python train.py --arch="vit" --norm="layernorm" --mlp_ratio=4 --head_dim=32 --bias="all" --patch_size=[4, 4] --conv_stem=false --num_labels=44 --residual_init="scaled_by_depth" --optimizer="cautious_adamw" --lr=0.00094 --beta2=0.999 --ema_decay=0.999 --warmup_steps=280
Rows from block 8 of a small multi-label image tagger, named by matrix and row number. Rows with one number belong to one neuron. Each number is 128 + 24 x the weight over its row's rms, rounded and kept within 0 to 255. All counts start at 0. Numbers have three digits each.
Before each neuron's rows are labels from the 100 images, of 14976, where the neuron reaches its largest size: "top examples" is what is common among them. Only what is clearly more common there than usual is listed. The data: small renderings of single solids in any pose. In brackets: how many of the 100.
# gate: MLP gate (model.blocks.8.mlp.gate.weight, 1024x256), inputs 192-255
# fc1: MLP up (model.blocks.8.mlp.fc1.weight, 1024x256), inputs 192-255
# fc2: MLP down (model.blocks.8.mlp.fc2.weight, 256x1024, transposed), outputs 192-255

top examples: white (77)
gate.145:137155158137110122109053124141097125150140105147126106151114147128105167168110099110088135106145125173148143119099126128166110112177104102162118150144144136105121115094140143143111065096140109
fc1.145:122098135132150155146197120125126116116118165120136123119121089097144090073121154151170135158091144092123128154157154117063141140092156192086141125123119109128151111166113095114130160160114157
fc2.145:139126109152121109083109092128113133124141140157110136101079122176150177099162119151123164131140129128127156143137109138178143147112138136096147147108109144146151104126120149133088152089135092

top examples: glossy (62); sphere (26); grey (26)
gate.735:134132139137155109110085086123109127118144164120101129096114103106127145129116134135101118114148145105114152108085113177126135146118101130133155142135169148122128148161165134194079121131108133
fc1.735:145114124174109205129112147141154121085103078114127107147164152113119119119100108108173146116076125161139139128132159084100122044150161142129108125106092122127170142128133175133182144140130111
fc2.735:133170131142123096167149135133128123105122111140091146107108097173124150160147131146111123109130119124081113112129119154147113121085137141140149175141098136148095133135132109121144132110155122

top examples: light from: behind the camera (55); orange (45)
gate.209:138114144127081140123180087107111132101149098112101138125139106119142133185104128150173109139105126156155138178124134161107122134135182143101127097144164104103087083086157091091170136108097143
fc1.209:126112148145110103113092158165150104170129150136136137140118136137089141111138102105107140117139142135113121118145072104131138119174093113157127181111144144091185125127105116139061118136088129
fc2.209:149133127170161097150143135119112108108147132165141116126136127105126113120131098131105066115155108112103113071104114135119131150154101131150126144165113142127116166095140125154147110135146113

top examples: purple (33); bumpy ball (28)
gate.737:160143074169092141144111104165073145123138157097129145130126114074132125195120138134096107146105138120150145149120133117082135159117124114113130143142142128119134098165152162097129123106129166
fc1.737:126129105133118143141133115121123087105111160103149149111113132082122121119152139120134162150158164103111117113126098138135127115107129160080107116135105128171124133115133141128116123134106116
fc2.737:118138101109132154129122148152096156102155145111151134140169138114113151147099149124106142119098165087123178117131142102116125184123151140150138151140114152136134088138101147117107115145147175

top examples: checkered (27)
gate.753:117139109140119113148130115145163108104108108124130146139122166097165123103127124126137137144162136087099133098126127126127145113098128127106131135180158128155148092136104162098113145126064110
fc1.753:134120117120107153118160142127154168085143172128151130150159149125163105096121122092115127149099094102142130140118128102136135162131206121164086131108139105089129138126103193100120141177134140
fc2.753:148165103154103102134151096143122104128142161127096125153152103184123043128101145145131132160106092165146138090135121106183089131127128100074116137161146107128103162120128108087080133133151166

top examples: blue (25)
gate.123:155120117148115158142127125179101129185112109139120170147144141116108119137132131123113110109129149086128170111119109174139148170084120135101121153146122145144119145134161093112128123141094124
fc1.123:135133049096183127103127118151174121101137124133138135135125105119171137110112110123151124151115129123092102125131138121075126103151128068126101087126125089143160147150107176149157128129146137
fc2.123:151152143135125130152125134120106131076130132167109123134128111143133103125096114111137095126118112145109141081156153095108104130134099097141181138117102119108150140150106164081145098138113150

top examples: blue (67)
gate.741:142116137162139136146151074118134113073095159116118148107126178149133103091126174132118123097125106156102160089125196129119096113093102123164159153137105117173166111106129131111141104145110123
fc1.741:142106088115103137124144127139145104087135111129127149141116104123136137126102119129162152122150146112131122182109092121125177091153145139135131101120106126135103089169138176139147176140128111
fc2.741:139145104116142194120101041119106094136106076098124147155122088092126136181117129129113130129104135142124099090115134132093165140156127138118111077152146142108099101126100097092135116131134145

top examples: glossy (85); sphere (34)
gate.388:107133133161120154098124099102107143117118107086128128140114094171143112109136153122135097103104134085130162132113131149129148211092123144136107144159117152155097116133137100138143121164140139
fc1.388:110145153136165140107129102125099159131150140094120149136090083139155132095169168150169142114147159049123136132124121112139135165086092150115088128123105153165116111157162097148122120150190171
fc2.388:102102115134151117112123127105119134113117133155108143107098141092124171135157103135142098153128145141153133183164101137111119112118073174121170121107114156129169152179131112129082152090140110

top examples: disc (32)
gate.517:122112151135103129125136127097124145105117170137111147107143183175151155097144154107148122127183119120108147153169087148191139123122109083092106171145143140143102167116122097109072068168103126
fc1.517:078105141168139123118126115116105146165098124155084171128152138161150113115125120166119097108145113096134142139142104184176119102093089134095109141141164167143104162160136086103093116111122111
fc2.517:121142132158152154123104153143119138096139165134147103141149160078113119113101138139150174142120117141142138137119100098108125088124115141129157120167145119150152146135099132133105132154133079

top examples: checkered (38); blotchy (28)
gate.315:135095117128096182132138122145126118134110157064148141127111151121115169121149177099136129116121149080126148159143126094090129169106165134132115173111113125156147078100130163124134117165108139
fc1.315:124125172135064177089118098130153125133149169129135131076125154118145148116152132106131136114161127125137135128130118145131134191144156139138111120118171092099166112109075099095076126107115124
fc2.315:131137103169101173113142103112113165112131113178114133115123116140142116152085103098173138134089118125115153122166055123117170141129164168117094151101128118079119174103113150116108123115128138

top examples: glossy (64)
gate.268:136116089134089181135132123117136166126105121122105137148147151117145118143095137133141052123113100134129157121165117127111131170092152170188131137125113091142097128124157168111130143161076136
fc1.268:105081178195155109134118151119133093076125139149092127109079142169105141128117127149141144106130136122107129123103133161133122084123076137099152127144136162132126108107139101125134095095119116
fc2.268:145188105122119121137125121140083154070160108137156155132145083099126144188128115137142148129160140114143148177121127099113120122188108109126140116104137139115091139157124130129080102140119148

top examples: light from: behind the camera (50); sphere (26)
gate.745:116161118164127146125153096117112089160108149120112162083140138154134148129128125137163106111123121100105136147134143151094130167093061122127135150151117140198154080164162101126143133141112134
fc1.745:149130149107083157125119110128130150156129104104141142115120131105134113142143099141116104127127143137102117172108124120135153130093122092137111152124114154087146092169151125169173135148116142
fc2.745:104099125129146076178119159152128157137112094138130124156102122181136116152159153130118131126167085114113152087165133125115137086108121095110189132171100130100128175153122140106141107106135125

top examples: metallic (61); brown (35)
gate.396:138113158187068168114125115141108069115125103130104129097141189116123133135121139128107112108116139161122165136114189147087121158111110113141137178153148093164170065075131126101123098117139129
fc1.396:147132119153065175082105129126128110152130098144104090109132176139139129107115101122107129089137103145121150132131128132122126202103135110153132164110144130141155093109137089118128120112148107
fc2.396:119115085117107163161123160119122088176152122142133120119115136105132063094138154106116151119155106097117075121124111106152112139142112157119132094133132118127117163110128088154109105145115143

top examples: black (61); dotted (28)
gate.255:111124116175105150123120118095090078133076113147093148116150139126146114110106134131147130108119118154143138122169123154132140134091138146110118155135165118145105089131133124115089122155112095
fc1.255:121129088120104180151123123160128147149156097102131142131131118104125093139100128135116128104107146092122129166156097129132116102119108187133154125140117130101172143146094140139103157118095157
fc2.255:152154136144113140158145137159163164111135104166155163152106137135152139120133138126123105105160104094102115079119100116129067140115108163149170172130089132101144156171098121137124101130139131

top examples: checkered (27)
gate.439:086129112108130108146111096130143111137056095098146170107115134133141128113131161154149145130102135100102145128148102169165116164090158135113119123159099157159088129146130100143109171152058125
fc1.439:125136083135117091114090107148148157131114083157132133185097130157152112095125133131140153163147116103109122067160096141139124106133134117123100138147099156148129135152103113139128151131098126
fc2.439:124107137140148118101116140114121138106130122106112158109135149163143122098125144129138138155123135130082112112141102153139132098106140108110157106134127121116086181144089085140144132088140106

top examples: bumpy ball (26)
gate.539:151092136132084156125099138159100130138139114110099118117128129135137139135096143128127070080147108107179151158102100121117137127144130134146139178131142123117139125127159160141136127124143146
fc1.539:117119109091056148157139117107124111114136106083109146156106110120134075148129160136131145131108140116122135116129142123193123120109195188105141109124127094101052092122137122098146142111113176
fc2.539:134108138092145108123143126108122128121130162146132131114103140149126117102172170093116115120111096139108117087140131153130095162089121129146169135140103119103134137086114105123171116131121174

top examples: light from: behind the camera (52); colour: red (29); sphere (25); bowl (25)
gate.525:150107161159105154118145135144120114147122126114132123105147144160111148162089141133099078125090099172183129122135103121117152140141190123125146147141122101099132102116128105084087102121148135
fc1.525:124122149118138079130096174133152167127121073128154131112135107116111148138113119114111147127168125097148131044113106128112106121131184142159125111113111134123102108139101121106124162149120139
fc2.525:156148104113133110115122083134145145153156127148138107113133149084137148139108134144125089145170092109132095149124135082123156102168162119087125132167138119159116120103129102149135092154136143

top examples: glossy (85); sphere (32); egg (27)
gate.97:134113101144154119142127108116099106167135179105121114143134117111143120092135177143131119131158135115146141106125127104100112152077082146112173141124113110173120126170196129170118174121148132
fc1.97:122177125119187150118102118144122138150142130092181147155097108123115115122129134117109140178089156112144122130090127138095148160156147136105086120140112155070154187108075112141088119107184130
fc2.97:106151109145138148133125146116099138093136128118088151107146139100119174115151113122146156123124137113110184131147136117109143103128093164132098113105159180111157151134096113086129060098158137

top examples: bowl (49)
gate.444:120111134110088157143150153165143150112104150118149158116136126134146156084133135110161120112145146093122126148129097094127137100100121135102102117180135175107104098153110098142138111200110135
fc1.444:143155128155148132184150135130129114075125118118106103116129114124115102143135125118106146164058112167093130120104131143133117161107126141161163166137093104135138143132132121121191104122134128
fc2.444:116104120105152094129116116117119174105143146152138107154151124098136175158147119150111076138114109084115079142141141130120132146156133145172129089128108134125124140165118132142114110144117136

top examples: metallic (78); orange (30)
gate.57:151119157110104110158157111093079136178112120119133147106140199080118125155114151126112136094136134127115145128144087169175104128079105124169168153127151113165129081117159120126158093146080118
fc1.57:130133086157167158127101147148161067099121163122132119138098103126116104091138147118111120166134119141120111118128188090079154084133151158102125106118123126083128149129086109133124127130171124
fc2.57:109091156128134049142150153103121083131106128136154085142105103178138185095153116144148124146166122134124135130147138109169206143118087136143173148146104173152141105164151120153102137114139100

top examples: brown (35)
gate.252:136106095129155094130136117108099105146108100105110108126169137140119128104098165093133145113120144092134143132142130139083120116083150106104129140113157075149114127116130163138131130166090112
fc1.252:133106148141136116128140158133141142125138126149145158177104132108144139143137103160131125154140127084099120086144126134141140112136136133147136144157094158142145111106129124103112119105139126
fc2.252:183146123127159152148127142136117132072134121130140091134122139071124149129076135139119136119113162103106170126119180115079113108123131144098138123116072150150184105137123163147159090127128124

top examples: blue (29)
gate.122:115103120091102160149136131180099137145118154086151141146136168114125085098112178114122122147079138100141143188145108123130128139098184113114113118181148114122142112166126165082081120161059153
fc1.122:155129138142149065140136124131132143124122115157141121135108109103103149159134121148124147147171148123148127126125106098142138132164161142138138124134094163146107138105146149157109136133136135
fc2.122:124116146147146149114166128126106090095112163149142125124130148138181120084150150119143118103148134096150143145138121121150111127110123159104079139159125104148139157134096167090108125145141116

top examples: plain (92); glossy (88); sphere (39)
gate.251:159142111137129129126178133132119095179135141140113140134137153131114153133116109123141102103156118137162146140149108150148115131120113107114159188105141086120120126131177101132084122114105121
fc1.251:144132097103159113147113133174149112128127137137138137182119154108083077116146138148115101148111121120167143122118134144145110119122142127109127131136106096135160158103138140133103155152077125
fc2.251:171129151076136097130150118178140103113122124105144106134134150114083134160120170106110108165094145142159153115112111142159136110130157101124143146168091097171103136130143101131147135183097167

top examples: white (41); dotted (26)
gate.503:124120151130129152143126125103111120140097203149105123112122126131170141099132138113116120091160094086111140146123131156164155167113114140096117194127135121145098156144155168134135101160096132
fc1.503:137074164111068148118131137122163138180121163138115129134131171159141141116142141123143104107162099093156131183116096164151168132159128109081126139145128134102149145125132104115108132123081131
fc2.503:090145097121081095113125134109138156134166085133145108098137102150130123132149100138131103157125104171160097140136123126145110166148097140117154137111120080135145127104116152144083122131119120

top examples: checkered (46)
gate.192:122108119121092156097099115127132124145090140108118113120107141137148150123118140130147137145102131129141163156153110146143152172139180142149101116129120128133123103094127100122106147151089110
fc1.192:152179130105170092117145138133136118126136083154131128089150103150120143146123091133110120129140149096087106127105115165146082115135085109099119135150127146142107151159133087198150120133115139
fc2.192:129131117124179082147158134141110110145149117095098091091109087131130145072139143115145137126153133091110131130087178112129105135113126082080157152138119132167152137159144112135140119125146148

top examples: purple (30)
gate.7:145148097147111147106096086150088130126131096106121160135162132141129113172125129113082059118137157112141152093145145215099125134124131112106119135156134088153101133131111114115128133084129138
fc1.7:119124115135134073137092115118092162183128145114112168135109127155151130146143157146129103114143116085131127120141108139123138185102115143126158128154130172150123152146118140123076142108187121
fc2.7:151107141158170128086121105098109161132152141150125085143117145127165132158108133116135103090132109126133138097136096100124134167101158123121151176102135137126131115139107135110135119120161096

top examples: bowl (34)
gate.494:111080113131119111104102120152135142134121101115155154148126114137127096109109144145122100110133168128156140079133116117104171095121149136105123121141147126127113085111100098127111142150123133
fc1.494:119105121137111116082130114147141146137123085132150143143137129142139150098122127128139087148139151135140114121135105121120144123159155129102091118165141143140126079123110097136119134170139138
fc2.494:106139150118119110152170120098125108144134159103135123087097149171127139099160167110143129113148132133098144099113120108165111120115119114115162142125112167128100119124125088143191117123154144

top examples: glossy (66); sphere (28)
gate.418:159141107170098168123147121125092105144120135103095150136121131162118153173125128127095078114116112150164147118119111195164128182116128133125123162148169096129105114121157114109147092084152122
fc1.418:137138104088148155111097122148105166185133142103126107153157108142152135122130143112116140124108161110112130161128114172138146096130112135077103128146134140111119128179162094149112116111128126
fc2.418:139110108116170168121104136154112167124157165142157127177114149057135134120134124124116133142123143094109148088119076097147099150136109137125152082142136173124166138130130120132167097152148130

top examples: white (53)
gate.580:113144123131131111116112128101126139151104136092109143142129130129102142146121142153111118075080121096139145113119082181187132174114154116147093114132163162109098126091147151149147100118118092
fc1.580:130141096156096152091102160115155129195142116122129161146164163175113127144150122135147109079178097102149117127122080128134110127150090117147122101115158150115149154123153119119097112113132100
fc2.580:089117093131101158117127130132115110119149134120131091112155124133148144107135143096115121139169133149134089140129159106130104100142123104104126107183179131167142145164068104106150085133146117

top examples: glossy (76)
gate.725:149125114152121162141139136132097150113117126089105123131143137133110164144122100112134087128114140108108144117099121160081143157099138159174150106161139179110128135163137126144156136086121128
fc1.725:112132124140179150133122127102111063157151188075151113099116160139138103106123166120123153147091126155120122116169085136125138181084121084088164113146138124136128107165094088139117093141158125
fc2.725:099139141092129144112110107133148209053140139101148157120140130152096161142165131144108139138102150078112123193112106123172135100132113095094084137126113152141141148115122166128109153143119143

top examples: black (41)
gate.28:116108151106159116127099116112101116117130154155140157086145139054120186109124114147119108133171152089098143156130108130144152094164121149115120092126156173123146153145134129152092098116139127
fc1.28:153097117139149082116136150138118137126121113141079118158091103135110121175133129112125181134147115142147118107102122162113098127160125077110127133110147157121081159150161143094164144117106124
fc2.28:127098152137167154120151106133097155090142145111149122116134160103136088088096118112124126127094175122097113129148099104108114132088117121126150129110150142119178113179108155138150126118134083

top examples: purple (38)
gate.701:103127140159057151119115124166116157104130105157134168156131101138138123107120119129135139116111159103122148135131106125119099131118124148143106126141149154127112105103108105130087129161150144
fc1.701:146130102138164123130136114101147115082127132113131100107111143076114141158143122132128149160104111168138116136121166102115174156149123156138151109084136121115177131107137199111163112094108102
fc2.701:116136125159134117105108142122114063095123153146122141162126129144098143179131123136086132103112099154164127083139092190188123138137134157118114138125152092095123141083139183122086135109100125

top examples: checkered (32)
gate.5:163111096157133121104087102138133111164128133143121154138108117157149117141147154093120115121142101118119146116138158152098132163123161097069112112117133102101138152127083116114116117102178150
fc1.5:140126171121111129160152152113122148114162163116156120114096145112099141101138156120093167113142138122124125125105093113160112149120094151163158143115115168128119125127144145172100080180101125
fc2.5:147144099152109154134146118167167102136085091153115160130123108114135097136134095125168183171138122123128093154126098128084153128125146159108062114113102144138140127106134130120110167163100152

top examples: black (32); bumpy ball (29)
gate.136:157105182122157089117096128103120112152162115159125128119126130119143156141118135112109115092184129084097170103147104136102116165135108100133165132107106156116144114115142088166146093110159145
fc1.136:145132125151125108124123138116128109150157144167102136101156104119147129108124112126117120125161141130106139112131119146075093146137087113161145129090119129154137091146165066153138147126163135
fc2.136:114094092160129126140160146121124172093132098108146131111189126115106074177097129137135112123076140098130124171122064113118163111132166142137158112140175109129111131120135126069141109153116086

top examples: bowl (26)
gate.174:119091155140111136115127117138134120126113105086135120107134165161112165134105138112114072133116132115127130138111119172100168114122161105156109151197142135158122096142146114129125110151136148
fc1.174:161106108139160116124147132129111140100118140093148085140151169174106121125100134082149131130122130104118146161133131128063145149130137139163129128156119096172120081116115123090145094144078124
fc2.174:111144132148123170124149150159124126149158129149137138107088152138141096117114172131135144100129125118123136144169157108119056173141129088127119137111138132106142127137131114087109116152134145

top examples: metallic (74)
gate.683:133165122147148077175132072116114105115065084142104163099117104108144106136142148111173129139106131105108166112152174142110126139073155196135120119131137148144133105101110151118143146135120132
fc1.683:140158136157099128135098127090157130103097112158110152143148138119146067139138147073106138129102123156113145103140147126145177105116189131134106119109135125097131156095131147092126115126155131
fc2.683:125114112141162102143167130094092145116133128125112120134132123156134081078098137121160118134106117127124095119145084125165141139124145104119122163126153113126128178147145160114103125137144114

top examples: black (36); dotted (27)
gate.9:104100116126112123108113120138124133169143160107132171115128137156149167143159142122126110099173121118105158151105133168092132151125053098155129147127160162115136138142133097139154110082142120
fc1.9:121112112103132095127121127129128155134133167160105111133135103164095134132124137121120081124148117133143096091141161113113150075167123137177115110128128120142105124092137138160184100155141188
fc2.9:153120124127175136122120166139123189130159133113096113137141115178121083122081110107125055115127134133149105112101142102156108150117149115113126138159139133108126140131116135122138136140135122

top examples: blue (27)
gate.416:152102158144135170118140130106116165117113151103115112138147116164119118138102126098117077088082141127120141085091168184110130152115129092172125140138149120110085134121167085138164105134128134
fc1.416:156151124098076123134080084123131119144113121100113105130124173122125130129149161121100143129095120159127126145115157148131108143115103152119077140140146099140140109137115149157093128119118122
fc2.416:086181110119163174149120089132097137114132133140120128103110121135141104122115132162099150132087137115099145084130146146174104134109124139131152134148090131114099132162126168150107155111126162

top examples: metallic (69); red (25)
gate.528:143121132127127127120147080173103130116134068115095143110161098107113120140089087094156118141090145136119172121141147130092122160116149111124122158145158140113142108128115126113137143138119144
fc1.528:133139136138127137134131117143117188138113134121121133135149090132114138154122116095115089118067148134127127085107162117083127167132136117160104151127120176088143126130115068134164118148193131
fc2.528:155113132113149101110170108110130148147139150125120097131169099117170106110163139120155037164172101099103150136098163107100126110151142101101119090146122137151122150124096114110163108129175148

top examples: bowl (29)
gate.710:107101122113106129125119136151118140151086139093182167156125116142149154088153162158151114121155155074136139147152118096118118124136142126123082077139119166132108108153104121111073148156156146
fc1.710:136166141111153097121104132090161119115122087151146120130112150151123150149137146122104151164115106203132134111148143138102138153138178110148162138083069096110160118087099109110139131084147095
fc2.710:141127130122172134106127132127104128105145174125101094158171120139123154153098097164128116135111082104118100130128085151161154150175142118145103105141130145117098186142136164105098112127110144

top examples: purple (28)
gate.70:122122149161114133133123114126111121100093150136130135110116124157155159138132115130136112092114130121118162112141091137148114141112082150119122144154137148102118121166095089139117100166154137
fc1.70:105154191136172152131104127162144118140122150123136115095093101125116147145130127112124172152077149129118136128111178117057116139149132117180107126123078148116161116149125105103141164098104088
fc2.70:092155128145166128105129100127120127089124137149145118144115102152139120139163125124104142137133103118098153135182124110095102109137112070132092100085149148102140140164116138098130128134122115

top examples: plain (92); metallic (77); red (41)
gate.179:116133154132112126099136112157142144131103094146118140105116124160114149161140115122123130121129140109128145138106087201179118155127118125104071168152147120159136132091126133108099084110067151
fc1.179:138128146120100115100086123151143135134076168157140132129136108064125114157151133114135149144157169121103126118106143150132102068126091129095116125144106130157149138099142107116108106122119153
fc2.179:131220098119140146162127145158112144106137067164111108131148107126140117120131099111147169139119114155111120118123144108167118106155131134106137085115126130142129140162121094105146124118117124

top examples: plain (90); metallic (63)
gate.111:119143127122139175126107127149144092153132136155155130150142158060106113118134130172161165107122136098142174143137117104107110094144137140121133102121122131132174116130124119078103142135107098
fc1.111:151131101132119093153153128139105109110118096101122144112147119157156126139122143063099128189128165170096124122130128145098138128087150117114138150129131113126108093141082111140164111138131151
fc2.111:124144090119115125152150132167133122158098145159127167118129121115138113090145132114164147163164084120141099168164081107146122111135158111101097133108143121127154136114106169112096132157094150

top examples: blue (31)
gate.639:121127161151138129121168137136074121101146120114106130104126162074083110177091149148106145128097147142174138146120076129124104110111189168120128131113162111105097109091123130116129073103130120
fc1.639:121136152130145104130147120095146173138116144150147140084129113143137182127143109132154091131138144111085139090148159116112154154108115112187151096124086147146143141163116121131138126154167137
fc2.639:139106126126139132102140137119112141152189114158126109132132138099128161113111120112109088119120171121143138111121070159164120126138164088115132148145172119136131090099158131170162074137165139

top examples: bumpy ball (29)
gate.612:150109167130103134106050119155129105175132137148155140140123121145137147157129113118091112126135122144101130124107134154120150188136110125145128149136125142131165118095155110127131096127144124
fc1.612:164098157117150134125077132153106123170110142122133117138111116162157140141127124100096119139139114146089127121107174159085157147145146089144130154122101115087155174091132093155156116123169155
fc2.612:129107146151147168139107126100119156107130142067137125130093120141120128172101135114141094115127123133149110102131141088095147130121154110118143148118094115144167145118160204119127161144144115

top examples: plain (97)
gate.743:129137128137124160141133121109117089120131134101099135108130146146113086150126146118082115081098153141092168094117150204152115172104094084133165161154130073162142132115155100108144118121118145
fc1.743:114116115150122128101125093072158108148113053116089131100159106150152132165119104154154079101135080149153126142144129147114164162105141132137133155106125108148131129142155143129151170062145098
fc2.743:075125148161115129136123129151057172137148125101126153127176101154130142083117104172140102102108167076122126134129105128120073137110085141115112131151169167149133075169130126119133107103150135

top examples: blue (41)
gate.736:121125110160130143118139117130110117115153161129108137119155131140089168126105115115134112093127187106145159116111117163126118144104144117112139132156167126135125093099157150132119107131109127
fc1.736:148149159158138123114119119113151102149102088125151123193104143145119101121161154112157151135138089172108121099117128114117103133124096121155120155123095127128177132128150102124104129129119118
fc2.736:143090139138120153126110156142110134078140142138145117112128092134109117171149139113096140152151142150110157096134176133164121095136102129110145139113158119108116148127144077103174088114144139

top examples: checkered (33)
gate.308:125103102125120156134129124149149104133076090103123165139142132150113115153118153123134148126103123105119148108157084153131148154080157117093118149113112148108130124135113130081146137147054122
fc1.308:149154168141108091133148136102109120130176166147143105089125124137152167122140094134106122106175116150138115136094144122128099142168044108172151133135127107136126125134152153174111112112162133
fc2.308:109147180133142147139140157131136116146090127121115130097095155108104123157121112170128119105134114127145161121130118156140121148108106114154108133147129135143129103136171147095159137130110109

top examples: purple (69); striped (27)
gate.285:175123153145087162136119122149116140147122140118170115176105171102104137107141159086147129128168152156149131148135149098103135090179127086175105175135122120124147140134101115123094069155142155
fc1.285:135138063144130133135155136125155148097147110120157134155208142157118074144105100135139140106163103106137120136116105100134132099145087089136130115111159137128116151104099114084143133181091111
fc2.285:075151156115126078153115145126144097151119086089139111130120099145151131135142134152091101154150135119127141093117140138152091104129135114120146139146089135153100122147129074143127169081126114

top examples: black (52)
gate.364:137085105164091148131131119144133107165112123095151159173118178133132084121120172112134134111120126146162140115138116150097142148101156118151119158110122075149136097090120171074104126157092137
fc1.364:115148103147119111138089112136116150110129089113133133143119120122131162129124094132168168098114162105129115115127117130118116097169110136178091121123124148143125134122127149109170141118132113
fc2.364:151086144164111103132130138107126169089105160174094104123091143176170114113128098110126148134122098147082129109121127135124125144112117149139135101149138146138117151118129162155148123126163108

top examples: brown (46)
gate.350:132155151149126139116153102123114115137102166149092115100142196152131163130087121168160104123118073120140135137145112090129143136124103153165133138132131120136123145150146168130115128151103120
fc1.350:117137128109148111134106117126123164154155137107110158121148076167102109135133136089094132101116151119101117129120113182136120150107102105108130115137153130100087143154102077144192075084136128
fc2.350:108099149141157171105118081136088169085127142154113097184140131118138142136053123134114099115121153125157155150127138066159140083127138132119111153149146155119151127144146221117104107116145131

top examples: light from: behind the camera (52); red (32); sphere (26)
gate.270:126120114135087145125125119122108114115160130101150133179121136106132101099122148155116103098112140139157138116123152110123110159125129151154127132150119123133133073112171181108077112124135161
fc1.270:111122164140094110108143129152128155101147136122161109082083125138112173133145121094146140113134140123136125187147114137132129111134130136145139171142127138139147116162110131134118121128084118
fc2.270:131119190148129145138122158147099121150111097161151111145094111124138120135077082144105112136143160103138118097107137128153144120133115140150130136140120127121114127128115142108083143109135127

top examples: brown (37)
gate.703:121111129136179120103094121115158103152135108157111117147134168126085089099115123166100117088118113138129130126117103147179114138123125113128153127178146104132138132080120115151139125090094100
fc1.703:106148124119067088154159086134132156169139146127179155154117118168139134168132133177175148114158111129131117123141055106092134095131108085146117136123117121153053117146136105120150134143143155
fc2.703:135059136170125114106107109107141099144141132174115121108131125177141095133102132145147094098189123127126180109138081142148144137108082138130180134105140140130141146137146143107115163090147107

top examples: brown (89); metallic (69)
gate.321:144137081158107165126167134133127156104145101100148162127131126097136121150134149115124161109113134098142137128131089165121109138106157126121125137098144096128105133127115153096151119117066091
fc1.321:117119084158153148132120136123119136140115133120127119105147114095135141125113135141111166080058147106099129093149130140097081140109151155096135128122132134141141125155119130164112125178142091
fc2.321:146103116122162115115135151159139152129147129134152106213101109165157107111172151115138151149156105131097149146108184097065099127127125100120091118130111125151125162140109151131139138138138124

top examples: black (76)
gate.602:144106126163129161157156145130145106129059123149101163117125147116124107170100152132152121140127109165146147127141137104089166142123160153149126125096106078093108154129121148049136142134118126
fc1.602:141165133078156096140104116090126163124155117103136108125145115095142119125141132103093126136124149124127115089112152141134139096120175145108142082160144098152129117101081120144136094076141111
fc2.602:143150148091125120120129104126118152121129137146100122102195134097110115136068121122112082137101147136134155165128128117156139111139131058104139149128161111091134158152133117117121106124100109